{
  "model": "sound classifier",
  "dataset": "notes from a synthesiser with random patches",
  "train_examples": 78125,
  "n_mels": 64,
  "hop_length": 160,
  "input": "log_mel",
  "spec_augment": false,
  "win_length": 400,
  "targets": ["oscillator", "envelope", "filter motion", "pitch class"],
  "num_classes": [10, 4, 4, 12],
  "arch": "tdnn",
  "norm": "batchnorm",
  "activation": "gelu",
  "depths": [9],
  "kernel_size": 3,
  "stem": "single",
  "widths": [384],
  "label_smoothing": 0.05,
  "loss": "cross_entropy",
  "init": "kaiming_normal",
  "optimizer": "soap",
  "beta2": 0.95,
  "lr": 0.0029,
  "beta1": 0.95,
  "shampoo_beta": 0.95,
  "eps": 1e-08,
  "precondition_frequency": 20,
  "max_precond_dim": 1536,
  "merge_dims": false,
  "one_sided": true,
  "adamw_lr_other_params": 0.0012,
  "gradient_noise": 0.1,
  "steps": 13000,
  "batch_size": 128,
  "epochs": 21.3,
  "lr_schedule": "wsd",
  "decay_fraction": 0.2,
  "final_lr_fraction": 0,
  "warmup_steps": 650,
  "weight_decay": 0.0,
  "adamw_weight_decay_other_params": 0
}
Rows from block 6, named by matrix and row number. Each number is 128 + 32 x the weight over the matrix's rms, rounded and kept within 0 to 255. All counts start at 0.
# conv: width-3 conv (model.blocks.6.conv.weight, 384x384x3), inputs 323-341, a 3 kernel for each
conv.317 [105  82 120 105 105 145 139 117 138  71 131 178 147 165  68 157 120  90 128  94 121 131 126 111 104 153 141 151 178 116 104 107 140 106 111 204 145 121  89  99 160 154 120 192 112  96 177 142 124  89 140 160 142 135 116 131 101]
conv.318 [141 131 175  75 129 156  84 156 129  75 161 110 160 106 133 120 157  98 169  83 160 112 107 114 114 119 135 122 106 152 107  97 117 128 138 131 145  77 150 128 151 182 165 139  93 143 138 190 133 152 184 137 124 140 118 146  91]
conv.319 [140 128 172  76 147 128  85 151 120  75 187 156 114 146 149  41 186 135 134 199  68 128 158  91 123 140  74 159 114 160 139 103 148 133 117  97  80  98 119 117 164 113 150 129  92  54 131  82 115 112 181  90 122  94 110  93 134]
conv.320 [140 146 107 142 145 142 141 157 100 108  38 133 136 110 176 118 181 210 109 133 136  95 228  81 122 121 159 111 148 181 160 150 104  86 115 161 150 117 107  96 169 105 192 137 120 167  84  96  70 145  76 159 143 156 141 175  62]
conv.321 [174  87 123 108 116 147 136 116 134 120 150  84 127  66 178 107 170 150 185 141 142 101 176  86 142  64 120 101 152  91 255 121 126 144  84 137 117 105 154  96 115 140 147 118 174  89 148 136 137 126  99  93  62 140 131 109 127]
conv.322 [128 171 152 141 183 124 106 136 165 134 112 107 113 157 136 173 137 152 106 157 137 102  72 115 108  85 122 143 133 145 138 174 143 138  77 132 105 149 147  95 164 160 177 124  86 168 102 172  96  94 121 116 171 188  80 106 140]
conv.323 [121 136  52 137 141 159 155  91 133 179 105 139 160 134 115 118 186 164 137  94 143 185 157 112  67  83 118 139 114  92 185 130 101 106  82 128 174 144 233 138 146 142 149  94  88 139 107 143 134 150 138  93 141 200 176 126 142]
conv.324 [126 126  70 137 183 127  82 113  55 150 140 152  98 116 115 104 132 127  95  73 105 109 107 141  88  78 126  80  82 117 128  99 147 175 119 117  83 154  99  86 124 158 154 170 141 132 126 127  94 116 172  80 170 131 130 120 157]
conv.325 [150 110  90 138 145 107 102 118 122  92 148 145  95 164 141  90 168 147 119  74 110 152 113 140  82  99 105  87 156 144  88 201 157 169 103 159 112 138 133 124 112 154 130 135  73 127 140 143 173 141  90 115  86 144 163 178 195]
conv.326 [140  95 139  55 172 106 105 137 114 127 169 113 146 180 143  96 112  88 166 152  78 120 137 160 156 124  79 168 154 140 125 151 131 135 112 190 124  86 159  74  60 177 121 152 151 114 108 126  93 128 111 163 132 151 108 122 138]
conv.327 [174 151 148 138 111  85 129  71 104 163 209 127 115 140 122 145 117 170 188 105 137 116 165 132 114 108  96 203 122 162  98 138 123  92  44  99  91 123  95 184 134 111 161  94 100 131 155 159 103 177 112 107 122  79 140  88 111]
conv.328 [103 134 111  67 207 136 117 104 146 108 103 181 160 136  75 142 112 140 117 166 111 119  92 155 171 119 101 169 148 162 114 133 143 123 143 104 126 129  98 122 102 166  84 124 239  81  77 176 134 166 101  82 165 112 112 148 112]
conv.329 [122 152 107  94 137  39 174 123  87 112 156 157 182  51 125 158 114 129 156 133 151 150 139 110  68 165 128 116 123 140 152  82  73 123 163 124 132 151 150 100 117 100 162  93  95 133 103 155 136 119 112 136  99 126 112 144 112]
conv.330 [162 116 108 116 140 124 122 113 167 109  93 116  97 152 138 130 148 122 198  94 117 134 143 184  65 139 117 119 131 135 125 136  84 151 134 119 120 105 143 183  77 128 101 102 177 150 158 106 159 173 117 177 106 120 113 117 154]
conv.331 [122 123 146  94 142  90 186 117 130 163 114 130  83  95 160 174 175  83 120 134 148 201 113 160 167 147 103 170 136 127  93 131 135 182 157  94 122 125 117 188 122 144 217  99  79 140 120 102 127 164  92  55 124 119 161 143  87]
conv.332 [ 99  78 142 148  87 182 100 125 138 115 122 129 114 103 168 160 127 198  95  96 165 133 152 107 118 125  93 195 124 128 133 127 152 103   0  61  93 168 115 115 144  81 100 107 104 119 139  97 112 138 139 122 108 143  96 139 175]
conv.333 [139  97  77 172 113 137 143 105  79 182 145  91 104 150 100 101 191 130 127 115  86 146 153 134  78 152 144 132  87  37  63 126  77 117 168  94 113 108 137 129 124 144  97 122 145 110 121  87 150 100  89 115 131  82 144 130 196]
conv.334 [150 117 120 148 143 140 120 130 140 133 127 131 141 135 138 163 147  96  95 175 117 142 136 159 150  66 144 111 120 138 133 130 102 133 139  96 159 140 113 136  92 171 125  93  93 212  93 151  80 200 127 149 102  72 101 117  97]
conv.335 [172 101  78 140 153  90 188  77 113 112 115 173 152 172 173 196 120 112 187 149  77 104 138 161 125 168  78 192 154  79 120  67 173  89 190 110 143 153 115 106 145 137 107 131  88  65 107 159 166 109 102  92 126 120 127 151 105]
conv.336 [ 49 123 104 117 105 131  82 107 109 122 147 102 144 121 109 111 144 137 121  95 166 149 114 122 140 168 168 120 136 137 141 205 122 134 125 106 120 113  93 124 130 152 101 105 168 136 125 138 147 108 148 121 133 111 144 167 140]
conv.337 [141 125  81  82 116 131 128 143 166 211 108  94 175 104 165 184  81 136 188 140  95 117 146 106 139 160 183 167 157  96 118 160 152  95 128 136 169  93 150 166  93 100 158 105 159 181 163 117  90 148 114  68 182 165 158 127 118]
conv.338 [186 156  66 150 142 107 118 133 159 138 212  86 120 174  96 134 178 158 133 145  65 191  81 158 106 116 171 121 109 176 146  82 131 138  86 177 137 132 122 104 102 139 118 176  51 152  66 236 150  96 127 169 102  79 105 193 120]
conv.339 [116 119 109  97  80 113 101 159 132 131 156  88 114  84 143 148 160 161 175 128 100 124 103 122 110 150 168 121 109 170 134 119  84 108 138 172 109 153 149  81 134 139 118 118 110 110 140 105 136 158 127  59 135 114  98 163 166]
conv.340 [134  85  57 106  78 151 178 109 107 127 148 102 122 153 145 107 170  90  48 105 140 100 138 116 111 123 120 151 115 132 137 127 111 120 143 147  94 112 175 136 119 152 168 114 156 121 121 138 123 198  99 100 169 111 152 124 141]
conv.341 [ 92 168  77 139 111  88 119 126 107 129 134 107  69 112  90  88 155  53 118 202 102  94 100  86 130 121 126 136 116 147 120 119 133 132 118 106 174 149 172 133 117 109 143 170 127  87  81 133 129 111 141 154 102  82 106 152  68]
conv.342 [196  48 156 114 130 108 121 120 115  69 153 141 187 121 120  92 129 138 114 157  82 111 123 102  95 129 148 158 123 157 139 123 153 114 113 124  76 155 156 110 177 116 120 124 141 145  96 198 183 116 144 129 159 155 122  95 102]
conv.343 [121 127 158  84 127 115 157 131 125 132 153 130  96 102 112 127 112  86 133 156 106 164  59 173 131 145  93 128 123 120 152 149  96 133 138 117 134 116 116 115 123 182 139 141 107  95  91 170 146  88 126 101 121 120 152 142 116]
conv.344 [134 122 110 120 186 140 134 104 129 144 107 122 172 129 136 150  84 116 168  95 154 141 166 101 165 103  62 113 141 144 145  85 112 154 107 152 152 121  95 122  89  85 135  94 153 145 115 154 123 114 178 151  70  85  63 134 171]
conv.345 [137 125  88 108  98 132 128 138 132 194 131 113 140 143 152 124 135 121 112 125 135 112  88 110 146  86 108 136 184 122 129 110 106 117 175 121 163 101 137 127 135 125 174 114 182 150  70 131 130 111 106 148  24  81 132 105 132]
conv.346 [164 122  83  72 124 120 142 143  89 107  35 167 178 147  80  99  83 128 126 161 128 121  86  84 100 120 124 122  98 155  94 151  84 124 149 121 125 145 145 144 147 104 116 103 138  52 123 190 143 140 112 173  62 147 113 124 111]
conv.347 [ 57 152  71 111  86  75 159 139 111 178 109 123 157 114  56 103 110 128 129 144 104 166  83 139 147 144 118  65 141 163 206 124 117 145 110 180 146 131 155 194 108 123 133 139 105  69 158 186 130 161 134 110 143 101 129 119 157]
conv.348 [193 123 114 119  82  91 168 112 158 112 140 148 151 113 116  83 129 113 122 127 187 128 109 143  84 104 133 108 104 126 107 117 206 139 125 163 111 128 185  87 155 115 130  78 153 165 118 118 114 113 141  91 164 160  88 125 119]
conv.349 [ 92 171 111 145 113  99 183 102  77 182  67 184 107  97 198 150 157 133 113 149 106 177 112 109 191 103 106 115 136 143 106 121 175 132 139 109  88 140  88  42 178 112 155  66  83 154 128  85 161 117 139 167 178 112 109 200 102]
conv.350 [153 116 113 164 138 142 191  94 110 159 133  97  69 112 164 110 120 160 150 130 132  89 127 119 108 133 103  81 153 173 102 130 168  78 153 113 143 113  82 141  83  89  86 110 180 104  77 130 116 138 114 196 131 178 111 146 143]
conv.351 [189  74 106  83  69 112 232 114 144 109 155 147 124  78 134 108  89 133 129 115  81  80 198 129 112 140 135  97 104 167 105 163 132 126 133 116 145 103 154 144 161  80 201 144  99 143 101  97 125 176 126 149 134 130 173 115 165]
conv.352 [123 118 112 130  96 195  98 150  83 101 140 110 129 144  99  64 231 114 122 112 144 144 145 118 116 158 115  69  96 142 118  91 142  91 115 176 130 178 164 120 131 157  89 161 126 150 118 148 152 152 138 140 157 119 116 127  90]
conv.353 [145 142 128 135  76 144 182 105 113  76 152 102 129 119 143 210 121 130 113 112 120  76 192  96 129 176  68 113 159 107  79 111 128 152 108 173 118 135 165 161 135 124 103  78 167 176 104 142 128  88 131 104 172 155 166 149 130]
conv.354 [108 107 100 107 125  85 160 119  62 123 152 113 135 116 141  95 142 163 121 114  83  98 116 191 147 126 122 187 133 189 123  98 109  77 104 173 132 159 166  56  95 169 141 118 124 170  99 153 129 146 120 156 187 124 105 173 131]
conv.355 [139 129 117  96 121 171 177  79 153 129 115 124 139  97  83 178 120 131 186 136 159 140 130 116 110 168  98 148 161 127 113 105  95  82 165 168 119 172  83 114 126  84 133 143 170 128  67 171 121 179 113  89 165 154 152 132 109]
conv.356 [ 87 167 120  52 129 137 178  77 134 116 158 172 137 118 155 167  94 139 188 137 107  80 138 152 124 158 124  97 106  96 131 124 113 135  98 140 150 133 155 129 116 234 166 182  60 101 129 103 125 187 152 119 127 127  84 126 147]
conv.357 [108 176 156 122 137 122 130 109 143 122 116 156 161 121 112 103 108 135  99 128 114 105 101 123 155  88 150 143 136 107 147 102 141  84 113 174 173 110  72 111 124 142 185  78 126 106 163  99  46 134 181 149  74 138 172 139  83]
conv.358 [119 155  87 177 178 131 114 129 135 173 120 118 112 157 117 165 165 122 130 104 134 119 109 191 169 157 141 159 114 161 124 119 135  77 144 116 114 164 144 142 157 126 146 110 162 112 130  86 138 128 160 113 125 173 123 118 114]
conv.359 [138 114  70 130  59 170 172 117 114  75 148 102 117 128 164  95 104 130 197 177  54  85 141 134  77 103 132 154 124  56 103 152 132 152 167 101 127 131 160 110  87 141 121 143 129 120 113 126  30 158 202 117  83 112 119  65 109]
conv.360 [198 108  69 129  64  91 144 141 121 182 108 166  81 148  77 122 137  79 155  82 143  78 108 109 144 121 115 142 108  92 125 116 122 107 130 100 114 154 126 149 111 138 119 111 116 121  86 128 125 162  89 141 120 113 138 125 132]
conv.361 [105  60 178 125 165 165 140 144 181 155 117 138 195  86 144  99  61 136 161 151 108 108 138  60 151 166  79 125  79 102 173 180 167 111 125 170 118 171  79  81 163 122 161 152 126  88 121 150  91 138 138 152 112 154 124 107 165]
conv.362 [163  88  99 110  97 163  97  67  95 124 112  93 122 162 111  50 149 137 113 141 164 120 145 171 141 131  88 138 130 144 120 170 143  73  84  55 143 152 140  77 127 148 122 148  91 150 178  60 102 132 172 123 178 142 167 121 111]
conv.363 [116 145 135 141 124  97  96 161 131  90  92 153  61  76 116 123 140 165 174 157 115  66 147 151 112 122 170 132 140 142 163 127 118  24 176 150 136 142 117 131 118 174 142 127 110 108 149 112 152 133 104 133 121 101 168  51 140]
conv.364 [127  95  94 140 116  82  66 141 153 149  89 152 110  91 140  68  87 128 184 116 108 163  79 159 137 168 155 136 181 118 127 138 100  95 100 111 151  56 175 108 157 173 101 182 189 158 178  79 109  73 145 124 119 146 117 203 160]
conv.365 [ 88 124 229 137 144 132 125 140  79 139  83 146 144 133 123  77 117 153 125 188 120 127 103 126 138 126 106  88 172 192 165 104 129 109 170 163 178 128 159 135  98 180 113 134 147 116  93 106  83 173 146  82 144 218 201 118 107]
conv.366 [150 165 115 145  97  78 147 156 114 120 102  84 121 167 150 149 124 162 144 122 132 104 133 133  82 155 182 165 122 164 108 112 146 105  98  96 115 155 113  87 134 190 174 114  89 105  91 147 181 132  67 127 128  96 123 116 143]
conv.367 [ 61 148  56 204  90 142 123  90 110 137 128 168 111 174 101 149 176 118 133  86 104 124 171 106 159 172 120 126 120 192 132 119 121 104  76  58 135 135 163 123 132 145 144 116 106  83 153 190 118 113 106 113 164 156 129 119 109]
conv.368 [119 141 142  58  76 156 138 136  93 103 118 164 161  92 157  92  59 110  92 140 141 166 200 105 105 184 128  92 170  77 214 149 157 115 101 142  76 100 161 137 108 141 159 109  78 196  82 111  96  96 171 113  91 112 146 140  80]